Rows from block 6 of the image encoder of a small image-text matching model, named by matrix and row number. Rows with one number belong to one channel. Each number is 50 + 15 x the weight over its row's rms, rounded and kept within 0 to 99. All counts start at 0.
After each channel's rows are labels from the 100 images, of 14848, where the channel reaches its highest value: "responds to" is what is common among them. Only what is clearly more common there than usual is listed. The data: drawn small creatures on textured ground. In brackets: how many of the 100, against the usual share in percent.
# convs0: expand pointwise conv (encoder.blocks.6.convs.0.weight, 288x48x1x1), inputs 0-47
# convs1: depthwise 5x5 conv (encoder.blocks.6.convs.1.weight, 288x1x5x5, trained with AdamW), a 5x5 kernel
# convs2: project pointwise conv (encoder.blocks.6.convs.2.weight, 48x288x1x1, transposed), outputs 0-47

convs0.34:46 58 50 41 54 71 56 59 21 46 44 44 41 69 33 28 48 60 23 52 37 59 50 55 36 58 39 21 60 84 57 33 50 85 27 57 35 52 64 48 58 49 63 39 27 46 78 44
convs1.34:47 17 22 33 63 53 59 50 47 54 54 60 46 69 69 62 63 34 43 31 75 72 44 66 54
convs2.34:46 50 69 44 68 41 56 48 28 48 47 34 60 46 71 52 45 55 38 38 51 65 46 67 75 58 69 62 39 52 74 47 79 48 56 36 64 61 72 44 58 10 74 59 62 84 41 68
responds to: grey (54 vs 8.6); starfish (42 vs 8.8)

convs0.231:85 61 61 46 74 70 46 37 35 57 56 17 58 23 37 37 56 44 43 32 48 33 37 66 42 67 47 53 69 53 40 56 19 46 58 58 71 57 62 61 30 59 61 60 46 64 63 76
convs1.231:30 49 44 62 34 60 60 49 48 29 47 66 52 43 30 60 47 49 72 63 60 29 63 90 32
convs2.231:65 39 28 46 57 73 46 74 60 76 72 30 43 55 50 25 43 41 54 43 32 20 46 49 70 47 24 63 44 65 64 46 71 46 36 36 44 76 65 51 57 29 33 56 49 67 70 53
responds to: dragonfly (100 vs 8.2); purple (43 vs 8.5)

convs0.278:63 63 46 17 29 25 81 52 53 60 72 53 64 58 59 61 52 59 65 32 63 55 29 37 49 77 51 39 53 70 51 29 64 40 55 59 56 43 59 28 18 69 43 43 70 43 50 37
convs1.278:45 46 38 49 33 45 19 48 61 39 61 57 59 34 50 61 30 19 49 32 41 27 54 18 54
convs2.278:57 36 17 51 59 65 83 17 64 56 57 28 53 71 54 60 22 53 42 47 50 69 52 36 45 54 51 57 55 39 23 72 54 67 49 67 58 61 70 61 57 41 44 32 47 21 48 62
responds to: red (54 vs 8.3); dragonfly (30 vs 8.2)

convs0.246:62 20 59 54 59 55 32 69 81 39 41 87 67 40 66 52 71 53 37 68 85 55 61 71 59 33 43 53 46 34 41 40 56 35 47 31 55 50 62 42 43 62 41 31 31 41 49 40
convs1.246:46 59 47 37 23 64 75 46 59 39 82 53 38 63 64 51 59 32 58 64 34 51 28 27 63
convs2.246:60 55 51 63 29 42 36 70 38 24 30 35 59 53 57 53 54 54 19 55 40 14 34 44 37 61 51 48 50 13 62 69 48 63 26 72 51 49 38 78 55 66 54 39 42 44 66 47
responds to: snail (58 vs 8.1); dragonfly (29 vs 8.2)

convs0.271:42 59 40 46 60 53 36 35 64 58 88 54 30 67 60 42 46 39 62 62 56 41 28 52 54 45 37 41 40 52 11 30 72 56 35 44 52 53 78 45 57 54 79 63 80 53 70 59
convs1.271:23 56 29 54 74 41 68 58 41 69 41 67 37 51 33 55 35 63 35 46 60 43 72 23 53
convs2.271:48 54 32 66 62 52 39 30 37 53 43 52 49 55 50 40 99 46 44 39 43 40 35 17 52 20 69 35 72 51 58 63 56 28 38 46 39 33 33 39 43 51 50 66 36 44 53 53
responds to: large (60 vs 26.2); fish (28 vs 8.2); colour: grey (25 vs 8.6)

convs0.217:49 44 58 30 44 37 66 41 52 53 53 48 34 60 68 55 52 64 53 37 80 65 46 51 54 32 40 76 45 76 59 48 35 33 42 57 42 28 65 41 24 50 36 71 51 09 29 25
convs1.217:26 64 60 25 33 22 52 51 25 33 40 54 30 45 50 43 52 40 40 63 56 69 30 38 67
convs2.217:40 71 49 50 43 24 40 60 45 55 60 36 43 53 53 70 36 43 61 24 43 79 60 35 38 61 41 50 42 49 53 55 49 49 52 32 32 67 86 45 65 01 67 33 50 49 44 33
responds to: caterpillar (48 vs 8.3); grey (40 vs 8.6)

convs0.204:50 22 58 49 51 48 48 31 53 59 49 58 57 47 19 39 42 48 32 45 62 36 32 46 38 31 38 12 10 76 42 39 44 42 56 59 61 43 30 60 35 48 69 71 47 50 64 71
convs1.204:46 45 53 74 32 43 75 53 83 61 77 51 33 52 59 68 69 52 41 54 49 68 39 71 54
convs2.204:08 44 54 51 56 29 20 75 57 54 69 50 26 66 38 39 44 60 35 27 74 28 46 74 46 39 44 40 22 52 50 23 50 48 49 30 44 67 43 49 40 53 45 55 44 49 62 58
responds to: snake (49 vs 8.2)

convs0.57:80 63 47 56 46 40 44 31 39 76 39 56 44 28 64 37 34 41 52 76 51 40 74 59 51 36 59 43 45 40 18 54 59 70 63 55 62 46 55 42 41 80 65 83 48 39 65 28
convs1.57:36 50 39 35 48 39 59 66 20 42 42 71 47 41 32 47 58 60 48 68 42 36 23 56 84
convs2.57:31 40 29 32 46 74 47 20 36 54 33 60 24 55 73 42 54 38 50 43 50 58 65 57 38 39 47 43 57 11 52 40 48 56 62 59 56 38 41 26 39 56 35 28 35 63 66 82
responds to: snake (63 vs 8.2)

convs0.255:38 46 66 47 37 20 51 74 48 35 53 70 36 67 48 26 46 32 73 37 58 39 57 72 68 42 57 64 45 71 60 00 54 59 48 58 59 46 62 44 57 60 58 43 48 59 26 48
convs1.255:53 76 49 68 67 46 59 50 36 42 40 30 54 63 26 55 70 61 52 70 23 47 30 36 69
convs2.255:25 57 50 32 25 39 59 38 53 22 27 36 72 52 52 25 54 43 45 68 56 58 38 16 17 71 18 39 53 45 55 53 26 45 50 45 67 51 61 59 48 55 44 36 58 39 48 48
responds to: fish (50 vs 8.2); grey (50 vs 8.6)

convs0.247:49 65 68 34 42 70 47 71 63 44 56 82 64 70 64 57 40 50 87 38 62 44 44 17 37 49 66 60 62 54 49 22 36 44 39 48 45 72 70 52 44 41 43 69 41 29 63 61
convs1.247:43 48 49 36 63 65 49 46 38 10 30 33 54 41 43 59 35 53 60 29 76 28 46 63 39
convs2.247:65 64 41 30 47 68 74 41 53 26 48 46 70 46 47 46 52 35 62 73 35 63 49 57 36 36 63 44 41 42 55 32 39 34 46 68 73 77 43 20 70 30 74 53 45 60 34 23
responds to: blue (38 vs 8.1); snail (26 vs 8.1)

convs0.229:41 53 37 60 35 67 23 61 51 62 66 38 31 40 43 63 64 27 56 48 58 45 51 25 43 60 87 49 48 46 27 24 66 27 57 42 46 35 67 70 60 75 48 31 34 65 44 66
convs1.229:47 63 47 67 59 66 49 39 61 51 45 46 43 66 74 52 32 74 59 74 37 12 45 50 29
convs2.229:61 57 74 43 59 45 50 64 41 55 53 30 48 32 44 50 77 53 64 64 37 47 28 28 35 48 36 38 54 51 60 41 70 70 60 86 88 70 50 39 55 72 50 31 41 74 54 63
responds to: grey (59 vs 8.6); fish (27 vs 8.2)

convs0.75:30 78 47 43 33 28 70 58 71 57 62 66 56 74 34 49 77 53 61 48 53 54 73 59 44 53 53 69 53 69 26 52 49 54 29 35 34 38 56 53 32 82 67 25 60 64 48 46
convs1.75:67 43 28 64 32 53 49 52 52 28 79 46 45 59 66 40 61 48 32 51 42 76 30 34 27
convs2.75:74 40 45 51 36 57 25 40 70 61 29 70 37 45 72 30 39 44 33 56 35 44 81 56 38 26 70 78 43 53 66 55 39 54 35 81 53 69 43 48 74 56 40 47 48 53 46 41
responds to: green (43 vs 8.1); snake (38 vs 8.2)

convs0.208:61 37 53 49 60 59 36 25 83 33 67 49 56 44 47 51 62 58 32 48 20 13 41 58 48 69 52 39 55 26 28 44 48 54 78 64 34 41 29 54 57 61 48 81 39 47 52 41
convs1.208:22 35 28 44 52 39 38 25 54 55 44 57 68 57 69 59 38 36 47 49 46 62 59 27 16
convs2.208:65 53 65 33 26 46 58 21 43 64 48 52 55 35 76 54 35 42 57 80 48 63 65 11 61 59 57 35 55 04 33 62 42 46 45 37 62 49 56 62 38 58 53 43 38 41 56 46
responds to: snail (71 vs 8.1)

convs0.237:29 62 37 55 51 72 41 26 44 42 42 43 52 62 65 44 48 58 52 32 53 62 60 61 75 84 64 48 25 48 53 41 27 54 32 62 67 66 46 73 48 33 64 49 93 38 55 44
convs1.237:41 57 81 42 68 55 55 42 36 65 43 53 54 34 75 44 42 52 37 76 49 61 15 58 64
convs2.237:20 51 40 53 52 59 63 44 54 74 56 63 50 32 47 46 59 47 60 50 38 76 25 73 40 48 59 58 14 70 29 40 49 54 52 73 49 69 39 27 52 46 63 42 50 25 15 50
responds to: butterfly (58 vs 8); grey (35 vs 8.6)

convs0.224:57 54 49 57 62 83 54 50 42 70 61 42 53 67 48 50 82 49 46 52 62 51 50 44 31 36 47 44 87 33 47 23 57 49 74 32 41 27 77 50 29 37 62 39 67 63 61 72
convs1.224:51 69 64 55 36 39 06 23 32 54 69 52 49 47 51 58 60 57 42 69 47 33 46 63 66
convs2.224:34 35 66 68 26 74 44 42 68 67 51 40 63 43 39 56 30 48 56 49 60 57 44 44 58 34 48 35 26 54 54 10 66 55 37 57 42 46 41 62 17 41 76 32 64 28 34 48
responds to: purple (52 vs 8.5); pink (44 vs 8.2)

convs0.214:45 68 31 35 39 47 73 42 49 58 73 52 71 28 63 47 74 27 41 44 74 67 28 31 53 53 68 71 64 22 28 41 34 61 41 76 55 38 57 44 63 48 68 50 36 50 49 45
convs1.214:52 73 59 65 61 40 22 37 10 32 60 58 49 63 46 58 29 31 35 42 60 48 40 51 55
convs2.214:56 52 16 33 57 43 68 50 63 37 75 46 15 53 61 11 52 59 69 45 45 54 63 29 56 47 34 69 54 41 22 62 59 45 53 52 31 48 50 38 59 39 43 51 21 69 46 61
responds to: red (32 vs 8.3); turtle (29 vs 8.4)

convs0.239:42 72 42 61 48 57 64 42 33 28 47 35 48 30 22 77 20 42 45 44 55 46 56 56 44 62 64 42 55 38 17 56 43 61 61 81 30 47 63 40 57 36 36 31 36 54 43 81
convs1.239:52 20 15 47 58 49 41 52 37 59 31 70 47 58 51 36 59 46 61 49 18 42 38 73 50
convs2.239:37 27 39 90 55 50 64 68 74 73 37 62 61 43 59 55 59 65 47 55 59 38 53 66 60 56 40 31 65 43 70 50 72 12 37 44 32 73 50 46 54 73 37 50 45 42 40 44
responds to: yellow (89 vs 8.5); snake (37 vs 8.2)

convs0.273:44 47 40 65 56 95 47 33 48 32 38 43 66 29 43 62 52 49 23 56 56 60 46 52 47 56 41 53 50 72 35 14 54 29 29 53 41 56 72 48 37 54 71 53 80 54 43 70
convs1.273:71 43 45 36 69 72 25 44 34 41 55 50 60 28 49 53 31 49 15 44 47 36 59 40 71
convs2.273:40 31 31 54 02 63 44 60 60 58 73 24 76 52 44 52 71 44 72 56 51 51 52 57 63 60 53 55 63 83 63 68 78 63 51 46 62 50 42 50 51 47 41 58 42 77 40 53
responds to: starfish (82 vs 8.8)

convs0.28:77 64 45 43 53 75 43 44 68 52 62 71 30 50 70 84 44 43 62 49 48 51 31 36 32 41 63 30 26 50 51 61 51 37 31 71 27 38 39 35 41 31 56 58 51 25 76 48
convs1.28:69 50 30 63 26 27 64 38 62 52 42 42 62 37 53 36 46 58 32 53 82 62 39 77 56
convs2.28:40 60 41 50 55 83 73 40 30 54 56 52 56 56 66 38 46 65 50 53 42 24 41 40 49 23 76 44 43 41 22 30 42 29 27 27 52 23 61 49 31 60 57 49 57 44 64 77
responds to: spider (72 vs 8.4); blue (40 vs 8.1)

convs0.26:58 47 58 39 68 68 39 45 78 32 76 30 42 71 61 43 55 74 40 35 65 73 37 45 61 45 45 29 11 54 54 70 56 17 63 53 65 33 47 45 66 50 57 52 47 41 48 42
convs1.26:39 31 34 44 26 33 39 52 62 41 37 63 58 63 29 25 52 66 67 45 35 29 35 32 38
convs2.26:26 41 60 36 79 47 52 38 29 56 50 46 78 49 46 44 65 41 55 67 53 88 38 22 58 56 43 61 45 51 59 47 31 79 51 86 61 65 57 53 61 62 47 51 66 72 54 63
responds to: spider (73 vs 8.4); dragonfly (27 vs 8.2)

convs0.233:41 54 42 59 71 70 64 44 46 52 48 43 47 57 52 37 29 68 38 44 23 79 30 41 56 40 45 42 40 56 35 70 50 36 68 54 25 49 50 46 62 70 74 00 66 59 42 56
convs1.233:27 39 61 70 51 34 38 37 44 68 65 43 60 39 65 53 49 44 30 59 75 77 63 41 25
convs2.233:57 56 65 72 29 59 63 27 45 49 44 25 31 54 53 41 60 53 39 45 29 52 57 69 59 34 34 77 56 19 56 71 54 39 78 54 52 23 38 48 79 41 63 47 46 32 57 27
responds to: dragonfly (86 vs 8.2); grey (31 vs 8.6)

convs0.215:61 53 22 42 56 31 57 38 56 50 34 80 30 46 55 80 46 65 72 40 61 61 46 50 44 50 19 51 55 77 73 72 40 35 55 30 50 43 54 37 66 55 29 43 50 33 33 27
convs1.215:42 20 31 17 49 63 46 30 46 56 57 61 48 57 64 59 49 39 48 61 63 30 26 26 38
convs2.215:46 66 65 53 39 74 47 55 49 49 77 36 37 41 45 24 29 56 68 51 55 35 47 59 59 45 50 53 47 53 61 59 36 68 42 34 42 49 44 53 57 34 51 51 99 61 54 70
responds to: caterpillar (40 vs 8.3); white (31 vs 8.6)

convs0.51:32 18 70 38 65 57 36 73 60 46 61 28 49 50 52 51 47 54 38 61 43 57 53 28 39 40 43 47 65 32 72 34 90 63 50 55 40 65 61 53 32 39 43 51 13 43 51 29
convs1.51:55 30 32 33 68 66 61 79 66 82 50 59 59 49 62 60 39 59 44 74 52 30 51 49 36
convs2.51:53 24 74 69 20 24 44 47 29 43 34 29 46 46 52 33 27 49 70 25 50 65 47 45 38 45 32 43 49 55 48 52 70 64 60 60 75 60 55 58 67 36 67 42 55 38 18 41
responds to: spider (71 vs 8.4); red (49 vs 8.3)

convs0.205:71 65 43 44 82 43 56 45 34 55 53 59 66 46 54 59 35 52 49 34 67 33 37 42 46 53 39 51 67 67 45 92 37 68 49 68 48 73 46 69 30 70 65 76 21 48 60 48
convs1.205:45 80 45 73 52 39 34 55 57 36 40 30 45 45 44 36 55 47 57 49 80 76 44 52 82
convs2.205:49 38 49 53 21 55 59 49 43 88 65 35 67 59 44 48 61 80 41 56 46 48 79 64 41 31 38 85 34 49 55 26 60 70 43 40 39 35 55 57 30 56 39 32 33 38 62 58
responds to: dragonfly (86 vs 8.2); red (39 vs 8.3)

convs0.277:50 54 27 60 35 74 55 56 42 61 32 44 41 70 44 64 52 49 48 57 75 69 71 37 64 10 74 72 45 47 47 40 82 51 62 62 39 48 51 38 29 59 35 50 70 48 34 71
convs1.277:70 39 71 27 41 43 49 54 65 30 58 51 41 48 51 48 23 63 59 49 52 30 25 29 78
convs2.277:29 34 81 46 26 46 54 37 69 73 61 31 33 44 60 08 54 49 47 51 67 52 28 36 58 60 39 32 67 61 49 48 58 50 76 44 58 71 55 31 55 64 49 67 47 55 38 27
responds to: yellow (28 vs 8.5)

convs0.254:66 58 75 60 55 37 31 51 54 58 41 68 31 53 43 46 47 72 85 20 41 36 57 49 77 70 79 37 53 72 51 29 54 38 47 54 38 56 57 46 36 58 54 18 58 39 46 67
convs1.254:37 74 29 57 58 62 51 40 35 39 31 46 47 30 75 66 41 38 26 47 42 68 72 60 70
convs2.254:49 53 42 43 43 74 75 69 68 22 56 64 47 42 62 50 56 67 49 63 57 65 52 62 74 27 59 34 53 67 66 33 37 57 48 63 44 51 23 37 10 62 37 30 48 50 64 69
responds to: blue (65 vs 8.1); turtle (46 vs 8.4)

convs0.207:40 67 36 71 41 51 16 34 50 66 64 41 60 51 36 46 79 58 34 57 55 34 28 44 50 47 58 75 29 66 34 58 53 54 44 25 25 34 30 51 50 75 62 34 45 70 66 43
convs1.207:64 55 56 36 48 36 36 38 46 69 31 43 59 20 78 64 41 48 43 68 59 79 55 33 37
convs2.207:66 35 47 39 47 48 65 48 24 19 41 29 28 61 47 57 58 44 29 39 20 50 31 30 25 77 35 57 57 37 40 38 50 39 63 34 20 40 56 38 58 72 62 50 39 46 47 35
responds to: snail (88 vs 8.1); large (59 vs 26.2)

convs0.285:33 26 53 67 65 35 61 61 54 37 40 72 68 50 44 37 75 44 60 77 45 41 35 23 43 48 48 64 42 44 24 68 86 33 70 32 45 56 61 52 44 57 45 32 55 76 60 50
convs1.285:50 31 44 45 31 41 55 63 40 40 76 41 50 35 79 43 69 52 21 67 63 71 63 36 45
convs2.285:55 70 42 29 33 59 50 51 69 54 25 32 34 36 47 15 53 34 46 64 53 46 36 35 41 70 59 66 57 43 69 55 53 15 39 35 25 49 56 58 63 16 61 55 35 52 53 34
responds to: starfish (39 vs 8.8); dragonfly (34 vs 8.2)

convs0.236:26 40 48 15 44 70 53 72 55 43 60 53 37 62 42 64 59 50 31 56 67 49 30 44 61 62 51 53 49 30 68 14 44 62 65 39 66 26 61 11 50 62 44 64 60 46 38 51
convs1.236:55 30 71 66 46 29 39 58 47 39 48 39 33 61 51 33 41 51 62 58 30 66 47 37 08
convs2.236:63 23 59 46 42 44 30 27 63 67 43 51 39 50 29 50 65 49 44 57 49 19 66 41 41 31 61 44 82 66 45 46 33 63 24 37 50 43 30 25 44 36 66 62 58 82 58 48
responds to: grey (25 vs 8.6)

convs0.45:62 54 56 45 46 47 51 62 51 65 49 41 67 55 42 72 41 47 75 46 52 46 63 36 60 51 52 49 56 26 22 15 46 11 61 49 74 21 67 38 42 66 58 77 64 32 37 44
convs1.45:16 43 57 71 51 45 45 52 54 42 74 61 28 57 31 67 54 72 31 50 65 29 36 39 62
convs2.45:30 40 82 56 53 37 53 26 45 57 67 37 40 59 44 38 69 64 85 34 41 57 36 27 67 56 52 58 53 31 51 65 42 51 52 62 56 70 26 17 31 34 38 45 33 60 44 63
responds to: spider (37 vs 8.4)

convs0.69:49 72 61 37 20 51 45 79 64 59 47 39 36 41 40 40 62 79 44 35 61 43 49 35 62 15 43 65 48 37 73 54 64 74 35 43 31 44 39 66 20 61 70 40 46 46 58 45
convs1.69:35 40 81 51 42 27 65 38 27 63 34 38 60 45 62 77 63 46 55 51 58 52 54 24 33
convs2.69:42 43 16 43 29 67 49 40 69 28 45 28 28 49 59 69 62 49 27 48 40 26 50 33 52 43 53 46 42 75 58 48 53 81 55 63 59 60 54 53 16 74 38 66 56 37 36 58
responds to: snail (52 vs 8.1); purple (44 vs 8.5)

convs0.281:43 61 53 34 32 56 32 49 47 50 55 60 58 52 78 55 57 42 55 52 32 16 41 33 31 54 61 26 33 53 32 29 49 32 24 62 35 62 30 54 67 35 47 85 48 79 44 57
convs1.281:62 54 61 67 46 54 68 48 32 58 40 32 25 33 53 45 58 31 13 32 25 48 38 46 41
convs2.281:44 39 69 40 45 61 47 36 25 71 80 37 59 55 50 56 56 52 30 38 65 52 35 68 40 57 50 39 72 47 26 31 77 20 46 52 60 88 25 48 40 48 58 47 32 45 53 59
responds to: dragonfly (28 vs 8.2); creature: fish (25 vs 8.2)

convs0.48:46 34 34 37 51 65 59 55 34 40 33 59 50 25 37 41 32 64 30 75 75 38 62 65 70 34 44 47 52 64 12 71 52 79 50 45 56 55 57 42 55 45 56 76 39 60 74 38
convs1.48:37 72 36 59 67 31 30 45 59 62 61 35 51 29 68 45 69 47 40 31 51 24 51 27 39
convs2.48:81 68 93 47 33 70 68 33 30 34 48 43 66 60 49 58 45 57 77 66 57 38 35 79 58 37 58 42 56 58 63 48 62 46 62 48 64 57 59 39 38 59 48 25 52 63 67 35
responds to: snake (54 vs 8.2); orange (25 vs 8.4)

convs0.267:65 51 41 44 52 82 63 95 47 58 17 43 60 42 36 56 62 53 01 47 37 44 39 49 45 58 65 46 46 45 45 41 32 42 60 52 51 51 41 39 42 54 52 17 57 60 62 38
convs1.267:33 53 58 57 35 57 67 21 42 39 49 42 68 52 70 68 66 35 29 75 21 47 59 60 44
convs2.267:66 64 74 27 47 94 66 40 57 53 43 49 78 41 50 50 40 53 50 59 23 63 20 57 64 54 49 35 36 46 50 30 35 33 54 46 49 52 57 46 34 55 34 52 40 78 29 69
responds to: starfish (98 vs 8.8); pink (28 vs 8.2)

convs0.242:31 30 51 55 81 48 59 71 51 65 53 87 34 51 39 49 66 38 34 51 67 38 64 60 48 21 20 40 55 31 58 35 42 27 43 58 66 71 53 54 53 59 38 53 67 75 58 51
convs1.242:57 46 58 68 71 59 06 53 20 51 52 50 49 48 62 69 29 48 47 36 59 53 47 50 73
convs2.242:55 57 84 57 51 52 56 39 70 58 46 40 67 77 26 45 29 63 69 33 27 36 62 39 57 40 31 67 35 76 37 51 42 41 70 42 68 56 57 64 74 52 62 43 76 61 38 59
responds to: starfish (41 vs 8.8); black (25 vs 8.3)

convs0.210:49 48 58 22 29 51 32 59 58 57 60 49 54 52 65 44 49 24 50 53 11 39 43 55 57 57 55 60 51 51 41 13 58 45 67 41 17 40 77 62 56 72 42 42 58 55 14 54
convs1.210:52 70 58 30 54 37 25 64 33 41 62 37 65 42 49 61 31 58 57 35 19 28 34 63 63
convs2.210:21 38 50 48 37 54 44 67 38 57 77 38 59 65 71 67 61 52 66 45 34 71 58 57 50 46 91 55 62 65 50 30 23 30 61 45 51 69 34 51 33 47 42 49 39 68 78 51
responds to: snail (68 vs 8.1)

convs0.46:41 63 54 70 59 59 35 45 78 49 48 56 45 19 72 48 73 50 36 44 46 34 62 75 52 52 63 62 44 25 62 50 48 73 25 46 41 49 32 63 31 45 31 41 34 26 79 32
convs1.46:35 56 35 66 44 30 28 64 71 71 58 39 63 50 42 63 53 35 27 23 66 39 69 49 54
convs2.46:54 48 66 56 53 20 82 41 86 58 34 57 29 36 50 46 52 60 64 48 80 62 52 54 60 41 36 51 23 41 80 60 44 58 61 39 27 52 53 35 52 34 53 59 49 37 31 76
responds to: white (47 vs 8.6); snail (43 vs 8.1)

convs0.58:51 34 00 74 46 60 29 44 60 67 37 33 32 36 61 64 52 62 48 37 71 41 48 27 53 78 38 42 50 53 60 54 40 52 60 69 64 37 30 59 67 36 53 51 60 33 64 60
convs1.58:30 35 22 23 43 68 54 43 20 28 63 61 51 40 37 46 52 59 52 48 67 35 57 58 29
convs2.58:58 52 54 56 38 64 49 47 54 63 60 41 53 48 57 32 53 54 74 56 18 45 81 00 34 48 58 50 58 49 43 82 46 69 38 77 36 69 69 63 39 41 69 51 43 52 41 56
responds to: butterfly (63 vs 8); purple (44 vs 8.5)

convs0.23:46 69 45 51 67 55 50 39 34 68 78 21 41 35 54 49 46 51 41 72 48 42 63 48 27 73 72 33 63 37 16 20 59 36 49 54 77 36 56 66 59 51 60 42 66 35 62 39
convs1.23:48 42 23 56 22 54 30 49 32 61 25 39 50 51 76 32 48 43 50 48 57 59 83 54 41
convs2.23:53 41 40 57 56 43 32 39 52 80 50 36 90 61 47 67 69 54 81 59 26 40 57 76 50 34 57 38 42 68 65 65 49 50 52 63 49 36 72 64 63 35 67 40 43 20 55 50
responds to: purple (36 vs 8.5); butterfly (30 vs 8)

convs0.19:51 45 71 63 46 63 25 34 63 36 41 44 67 37 23 52 52 47 41 80 52 70 68 74 24 62 59 55 52 65 46 26 62 31 25 35 65 42 44 65 66 61 54 40 25 36 35 50
convs1.19:29 57 79 52 56 58 33 75 53 65 47 55 26 33 61 47 68 52 48 57 56 67 81 65 34
convs2.19:28 41 52 58 50 24 48 59 17 50 53 52 89 57 36 27 68 68 57 77 55 80 47 59 34 72 60 67 51 49 40 42 42 28 49 71 70 53 39 62 51 57 31 59 56 60 55 50
responds to: snail (53 vs 8.1); grey (29 vs 8.6)

convs0.219:51 41 63 58 91 48 57 36 53 58 54 23 54 48 33 30 57 47 43 72 42 29 46 52 29 29 63 71 51 88 42 43 26 31 50 59 52 56 51 31 56 72 28 49 62 38 41 47
convs1.219:35 63 76 27 40 46 35 57 31 35 73 36 49 51 68 51 29 49 32 51 46 71 77 56 51
convs2.219:37 54 39 53 45 74 44 49 45 66 16 52 62 56 51 67 51 66 58 39 38 56 70 96 40 79 48 72 68 55 55 54 58 63 62 59 40 50 55 43 41 39 41 67 44 38 28 85
responds to: starfish (94 vs 8.8); blue (40 vs 8.1)

convs0.41:48 59 65 57 28 52 58 53 37 48 28 27 60 53 40 23 30 67 44 44 48 41 68 39 45 42 78 50 62 25 33 15 53 59 57 41 44 76 41 52 19 39 65 52 29 69 64 45
convs1.41:45 39 60 62 48 51 66 67 72 61 23 63 51 46 60 44 72 34 19 40 45 66 65 32 31
convs2.41:39 36 46 62 75 50 55 61 40 36 42 69 00 50 46 43 39 46 42 29 72 48 51 62 46 68 64 45 62 55 43 40 54 52 36 39 56 44 51 85 66 52 47 27 67 72 55 22
responds to: fish (42 vs 8.2); snail (36 vs 8.1)

convs0.3:72 53 68 47 33 49 47 56 41 74 47 32 44 47 53 46 32 27 33 42 14 67 38 57 33 42 15 55 38 37 47 49 55 39 77 60 56 74 52 52 61 29 32 45 57 59 81 55
convs1.3:53 25 31 34 34 29 43 48 33 29 33 31 49 58 36 33 45 36 40 33 28 35 44 31 41
convs2.3:16 53 55 63 44 30 49 38 25 42 77 67 52 28 57 52 42 34 63 15 46 35 57 25 58 48 37 67 64 48 63 25 68 33 52 33 56 57 61 52 63 55 43 60 60 37 65 27
responds to: starfish (41 vs 8.8); purple (39 vs 8.5)

convs0.225:55 36 52 51 67 51 49 59 32 40 11 51 47 43 35 29 23 32 25 33 46 58 60 43 55 73 71 48 37 67 65 47 50 41 71 28 51 63 72 52 41 63 51 20 45 74 35 55
convs1.225:61 63 18 63 70 54 65 52 24 57 23 46 53 44 48 64 45 45 41 57 62 55 23 65 73
convs2.225:46 43 76 42 48 59 38 64 34 80 42 72 57 51 50 48 50 46 75 57 61 44 40 56 55 48 23 41 57 08 73 45 35 61 69 47 51 61 51 59 21 69 52 44 39 18 56 67
responds to: starfish (76 vs 8.8); green (35 vs 8.1)

convs0.261:30 42 40 72 38 61 48 67 64 62 64 61 70 47 55 62 41 37 44 58 42 28 55 49 27 38 55 49 39 03 50 58 71 44 57 44 37 56 61 60 53 62 56 54 43 22 13 75
convs1.261:45 50 60 49 30 32 32 67 42 42 48 37 57 58 33 48 35 75 44 30 77 22 25 47 44
convs2.261:39 74 32 61 66 47 49 60 76 51 31 49 60 68 35 30 88 66 81 51 66 48 54 88 52 58 35 38 37 68 30 54 50 41 66 51 50 55 71 42 53 50 58 47 42 55 32 38
responds to: dragonfly (49 vs 8.2)

convs0.39:31 48 40 47 32 29 31 52 49 45 39 74 30 28 30 49 57 60 57 46 42 72 75 27 57 45 58 30 75 53 52 41 45 47 40 34 51 63 48 16 33 15 60 63 48 32 48 63
convs1.39:37 55 66 66 37 13 30 42 29 46 41 49 47 28 31 63 60 47 31 55 50 56 40 24 45
convs2.39:62 25 53 53 13 57 71 62 42 34 49 55 47 44 69 54 46 57 47 48 60 49 43 40 52 74 48 38 64 51 55 37 55 35 46 59 59 34 54 65 08 60 54 52 93 30 63 25
responds to: snail (65 vs 8.1); red (30 vs 8.3)